From a checkpoint of a small masked spectrogram model.
Model: 12.9M parameters, log mel input, arch vit, norm layernorm, activation relu, moe top_k, num experts 8, patch size [8, 8], layers 8, width 384.
Data: 78125 training examples, 19.7 epochs.
Rows from block 3 of a small masked spectrogram model, named by matrix and row number. Rows with one number within an expert belong to one neuron, the router's apart. Each number is 128 + 32 x the weight over its row's rms, rounded and kept within 0 to 255. All counts start at 0. Numbers have three digits each.
Before each expert's rows are labels from the 100 clips, of 14976, where the router gives the expert most weight on average: "top examples" is what is common among them. Only what is clearly more common there than usual is listed. The data: single English command words and digits, spoken by a formant synthesiser in many voices. In brackets: how many of the 100.
# router: router (model.blocks.3.mlp.router.weight, 8x384, trained with AdamW), inputs 64-127
# up: expert up (model.blocks.3.mlp.up, 8x96x384), inputs 64-127
# down: expert down (model.blocks.3.mlp.down, 8x384x96, transposed), outputs 64-127

# expert 5
top examples: pink noise (59); white noise (38)
router.5:114130167105121117169076084121090131133107180103150159139192069084192104149120134104126111118142174125070158176126060138116114121116111154135137098145106099126117150118134135050150063163123131
up.0:131151165100144110183102110158080092144077144127114065136129152082148067129158105091139115128129088106232106127073138148206084144095119111126099080118131087101123113155132076135105130124148127
down.0:109149111106118105140084161187166126125160148124146189099156148101152089077130068140127153144140178141096135197184102109086090116149116100144136125044134109139146159161118166127135097089103165
up.1:118144178117074112086168105162120186125124135136132128123059157127133125111201125118147136138138125142183152095097153069121126162156136067103147083124080079122094112158171109164120122171085171
down.1:136073122115147123109124098147110154107126114178081047117130153114147100110105062116115124141115147158098155067151120067120115140140101120088108158099076149150127196014085142102143105072122104
up.2:148134184116124131147128120112105077148141160121066086124169174138136122171197098118092117077101177124158179159138099130152145148110116149081124155165149072125169098087169103106176121113119095
down.2:154103122111116153099145106138132131134121114154214127137108059089106149064114151177141135119025117161119184145119137099103143094159104113142184141174121130146131106180112163129160088133100162
up.3:082136133121128103135198185145137154152085097105149139126169120163125134093147098137132144118156154152098162158171096108124132107167122110128176137098152159150067139114139086132172114161135086
down.3:189143142120095116087080151111088098136111133159139140145097119184091109231135150129136089139142139141117111154137114123177115129080108162130126177140125149076110183075132119074190180150101165
up.4:109172122159114097127127099155083118091144123116105113083137109154123056136163154082167110138119113106097108110023148076111099115178129130089172165146155109177112102113149128091166089110143130
down.4:172147141140137125116143141149171075178118114091153107140145122103099160102159084141129126087073135108176146088106180084077122134108135135035147123106105111133136061138096121130090179144099124
up.5:122081162141116125156154114119147183168140187113132021129167114111122166130103140085134100103096164152149103130120117139137099151101152134120165103065147128068100203109058170145121125124136106
down.5:146088131133128089125174079083096148145112150141144039157110154113087148172126180141130121074135074143117121109111138158146120132134097128083095104154089155080111140146150112140154162194131098
up.6:172154098137108077122156157123159074109112130155145199160108103141110172054115088089132164161133094069139130112177127114142114169149133089145148139123133145138123136139172101106119063036148160
down.6:175120211084093129113088143117151141109161124134172153118139067060130116137194098160152099141098184156201092138172153153145164148103087129196113133113105137070145068100152101114172138093082066
up.7:123113168105097110122106067132092109082067105151147136165135151153152161161154088088104171150072113149095143135151117132106142119133116174157174141135125073143071096093117181123127063117134136
down.7:125102128090129138144122182147136099126110090133129168120143084132074120017105136160113123073031156121132111115089097103174152143090145152120154138138132178105135083214124090124131154095143150
up.8:057109163172064178159137082095128171081119118098123118127131131152118131069103100086059177144160081095132150170180078144183116123101063115128103151117155145121169108123130060134077135136160092
down.8:137165136131179142159147147103121118089106120129106125149076173119205138129149146090114112129152176100169123103132041089142153163125113089082087126144126074084108128139149129109151124111162132
up.9:134084130077103117120147071105121055227151072130103130115130143157153136114144106117191138168120070130132090100133107100113122192097118210156196093101127144119072175105150113127136077218150141
down.9:146121107058100136209118108116133124124145175112093147113106150113149099147172137098187133119105127142170180136104145134101180147084144115216126129146146130136132113178097124089033093141158142

# expert 3
top examples: clipping (97); reverberation (73); /oʊ/ (42); muffled (low-pass) (29)
router.3:152166112155109126102197104081130174193104139111104161066092109156153099099139134149079129161078085148102095103143077179126094115150091036064178113141131140168180137121144193178182167093133114
up.0:064128159179137118142099080147087140069158039094114151105132158111145139086145119161112139132142123160164102125158200160154149099125108142095115114182134127128107108165086117129121189146117144
down.0:161127115162142124165141209066143124188130150171115064134183132148088106133072152148118082072127141098126115110134118140145111149099121129173155128106152095096125158095102131134116129098130181
up.1:167078119148097147131130223210071092146141145100191188104173094139117148113147128115091166150110084089142167127131147137127165071117171144093136085098134091156114069085116160191146142089096153
down.1:107122149152104119152150099122146110114080125187075122072179137138134100127085119133193100077121147072235126149145153153088092172166153082130087108129105197153073092176148082086106141136150124
up.2:090126124132151133145120176130117121174147114159108142141087155166136188070098201147161152067120118076111126143118114174109127116115125181124175155073126103123136147131156151154097134151110078
down.2:161074075145124173108168096142073162119116125133133113129135099087126080163106096147072119150127119105137167064121142112170132110137086143177146069140132128140076074101154133154195103109121118
up.3:130132146116140095094054105198115101065115058070125172109145235102098051131157123109122171139133105184149143103128112072157134115125139188127139091106142123116189144058136131143121092076138166
down.3:151140092124180129165072103146137099172144138105114084148086107118108100186181156090080174107177114150104125097148137051142142132136143115172100147149114094133134111130114082127118134198174101
up.4:084131079162147158116170135129115073100140178113108098101080122155077095133145145137137068100146210075141124133128182135107120141103163159122131131086107097149116171163197069103086099069107086
down.4:096156124198126083171168164122062056070151132164150086125099154142089182148149108145133126103140167144138171161150136148136082118174170138101100130116128140160098181184146126190185115157129152
up.5:215129162104197199109130094107142155119110111151146138192117074149134085072190163161132132165111160038139163078159146094112162151157122105151125133155169158152112098092173087098128146125097118
down.5:113139121131094136086079107161075166111115101110095116073133096141087116138154137085114164183125102114147088085142162092092142143152176131067118131116119131143136098134088136164108163167114075
up.6:114136093135108070127114089097161161117104189139104123088117099169120156076059137135144135080126160149162107116143144167136111171102131128146156115175119162179049077174122105112105145107142185
down.6:125142097079116085094105103105144149112118166082040146089127180122104165112133104070125149081147144107177118124127154150163088174062157167190160155135160149129200145156155133075075164122079103
up.7:117109154141111099149113138144142169156146132101082143125181125115116113132128119116097096107078115157095142111138153139130134115151114122072154120066090114174189199037087096144111107163150093
down.7:170174161045089151128103136170142098116091138093184102103134141085096155088180156091104137087021125121179134104093129115126152137124113128115157146142139151081144054151144132135138129159062127
up.8:139089092115132111142174116191056129097123004149149081117146095114124077109132054117089159094112103133138111123135168142122130105176140158079126105099143122111131109075117082102149113135122079
down.8:128088150098144118147126114149151098150121156102125095118142154121146085064108096158125059172156160102092166101160124125145130113117155115084154162130150094131074162170082104092166168109144104
up.9:164183145129155168134086128152116144128131133088153121147160115109182151102125134106123152104061145110128146115109123084147170097151069109193162146078114094170132186162072145122145092084081083
down.9:161147153132098141140188171108127148134077110156120123151092110103163139175152163162117169123129114128128098101145136147075130129128186148043170143164114208106193092169221122137143205181176116

# expert 2
top examples: /l/ (65); clipping (56); /ə/ (45); /æ/ (40)
router.2:104060089158091104137193144088150069092118105110103116117064143198182092150135051146106164191108115116106121126132162118164130102093105144190134118151161106097146156155109106169130154087118141
up.0:158094195101164135098135157157098146084154116115089132142117145120156132138091171115124160159129119121107162083166163139048120175147100165091126174074162151184134139149174139120111125120104096
down.0:126141158163137102079107104141203154163112071155168095148099110114167076162166131122097114139179095127067056122156138104095115089154127117111145182121133122133102148116061132146162105220076159
up.1:114178165132157103158125134078116170149162139176098170192106215133077100106163150140121170057115163153120109105120156159079123118091072106158131165178159129110132125080104151121170095159133100
down.1:111116122061077134053149116139132159145104128084179066139162075117144225116073062127158106141094079145164135081123142110152139175117129132097136080191131107117128162086133087121107119127134083
up.2:133171070160090126066151114062101153152119094166105099163099108156155128065144125137132126139120171090125125149149081141099132137134147153085079102154137123075111177187138080110129123087100025
down.2:156091167204122133105126127183161082141176125133088152120185100093129132076120124127113103109010134110136119163094146154123146157071098139115111148174169140160171139136079118134086127160156110
up.3:121122135132162097085102151173078182120136140185103153118091130073134207128141123059110101135114115116176147175144064138170148125109130105103095132057130122204109140159133120130177128093121123
down.3:165100130113170092191144102141138177147134081155123082089111088136140127094140172148108127077142191141148057130120087139160127175094106123205173150119110130077097086055104085125073101133145066
up.4:063165165104151181163101133112114150044163145069165119180170140049076110129132141113133122165125188103119201104149139128091135110169092194125102084153116117135126148152213051152144101114107123
down.4:096157170070114096110137115119128100174158130177169100154138064115132090139145112079193159134171093103115170154130138180135142129159115157171125119135099080173105154115098113142087077085188073
up.5:176135142157175141145135124165114141126051072196074158113163151113149145081123082164124088133134151153090133110195109134114146129171128164128141157093170142180127116194111170112137134152143098
down.5:131102152153129162093157159179129177147102084169104154120185140098200089176119106112144128110181122155123130138094086104100146141115157078133150172154084103158207093152202080098128150150102087
up.6:147197140174101066114146114085135221119126199102151123101085107173108086151016149140141138168149096082095115153169098121163082129080094146112086117163095149129093122169154175121070223135170135
down.6:131114078146170168175068085123144081068130100149157116090165140160069136092125105094101151050101139115128099194160122143119166089150174148102189121103150104105144154167134085127108124149080137
up.7:136118164105142070099115081163186135151126158064114167129111107098143120141095156158178138082127141180092107199109121163112120137143151132137098109163153189115078092173154081134139136168152206
down.7:084126118086151117154117153154139165153149127066054166148129171129124116147126131125092173100148101128170142140108128119161142155106133084119091142174121141069098091154063141097138119118196116
up.8:104135118128138199092138130145152141164143154136152068169097114159127099112104150112210121083131077118129082149108109080133129163101097111116144072129094116174112135093130071145086072161109108
down.8:133120138185125144133143121113147139128172141139143112164155102180121144155153054138139164150138096127074129092159197132126135087177187173136138160075142126135153186146073121157149104079103119
up.9:107173118169089154119153077125120141131074133125142103066086141128107140153197175116103096098130142125154071061146125164189108136110126090142116102170125115138116059103124112121134164120131190
down.9:098113105177119124065105138137126129121124135105166098052132166118059122102121165141116103191100181175137126183178196160149154093126090098161108113081091147090099069102100137145121202131099140

# expert 6
top examples: quiet level (71)
router.6:071149151111103157148136127146142180174116143152144147170163216131180162149096132098161180127082080120132117086184111123142147073161133094173101137086151152129086131107158100118158145104127079
up.0:122124112137123132138115115150175161132148128138156104083102055146133107114121100140142122120147142101222136152154143150176094158124103096232082125128148168143140077153140187131116148099123217
down.0:132112112130120142123137134157117131134194121064171206143110143121090145128130094114112147124102168159160130129125144112082173201105083120068156061127125146096138080179058109150106135107150128
up.1:134123098136105127142067152117140076176069151142077137071102128144151162108094084112122128111128080160172190098095157115131126213110140155075116133151116138069130105197137104186141110161165108
down.1:081189126136162140148180093104120144187158116085137040101142170133082152086194119098170082103133154097176123134126095166124093143147119122139156117174070087145128107086161127109160049134162156
up.2:182080108178140155122188077133156133115121168146145103098102129144108121113109164075130177139135144125122151117112098094118113100127123159083143120118121124076145096123120054103167094101079080
down.2:093140133068182135075090129138124133140131130097161156094111148090114168159091106141085120056130139140128103097147154078114133111143141099112126105174160152150144124120169150099063121087086104
up.3:142093121121073097148068138147109118135174136139139160122156160137139110063158135150165183177091176128140146133150166130115114153100126143135092165132200142119144114035112105131127103063113154
down.3:115134151112182097073052098104147161117160160171156131130114159100135083129132149106155169202135117086048173144144116135097128188132078135151052109168174145124161098096116148144136179151199099
up.4:105176140114112129128071134109146088099083175112121161168093192094130148042144122125144115154143159107194127149151214131156102131143132140071144110043091162155118131140121060127072063068074118
down.4:151189126142107158128116130112133069149117137188122091133126176145157107134141073133178098082103164129155177158140170157151151182125158129127135110206146185140191067132130093176144098123137156
up.5:099103182122089067146123141117144160158078081167102142179126124148159138089131125166169143109147085116170142110064139167181132122109119166116129121135144104083078112077108101118115113178158075
down.5:142158117123137178105119132096134138117178097166077106181179131128153113155151132104121109134098171133162187137107154124125137145119158104139110117111163140174178181168083129101171069108169138
up.6:083121062145195119095168170187147200091118165132130131101063147126143080067052132199148164171132120096107138133081151115105133095076129167144133117114124128138090148067118173130093119125103090
down.6:116157126095096171120161129156117131084132120131147103134106143200195143210132132167068107095112149136100097184151157197101124165134112141051123135128139094131175106150096120148119167167111082
up.7:102128194158087125143142197146118129179158112153165085100108162134099141086101118068144108120154179170179142129079136105122123149156117106144111133126119163149125115058129072163119113147152156
down.7:194109144123097081105106087115050143124096139084131177193082139102126218104128154121130105092126174108105108121115151151141149111134137159107155112127153160125161145161146177113040160093075165
up.8:116130128177157159126174128156114185138105147127065156093139149120200150021130088131100120121153101154126104147140150123145134147125105133127128105109143168137143129059111107190118150188149098
down.8:121062112084103158193103090164112069100123089076120154136125155119114150160130096124161115113137147193099143077110145121162082158112076125091097190122103145188148086094150184161145129157080141
up.9:104151123195108137133082152134122133131117113099118159144106158175094132080085147144106165137121187118173107099117186132106127116079082197080135117136126128081073136038098060138102158140102110
down.9:173121184178149132167099158147089141089200153143118147140155143118117157111114142132160128167129058083116147130066106186162119134098120126143135108119149214102060161121154127123074114152189123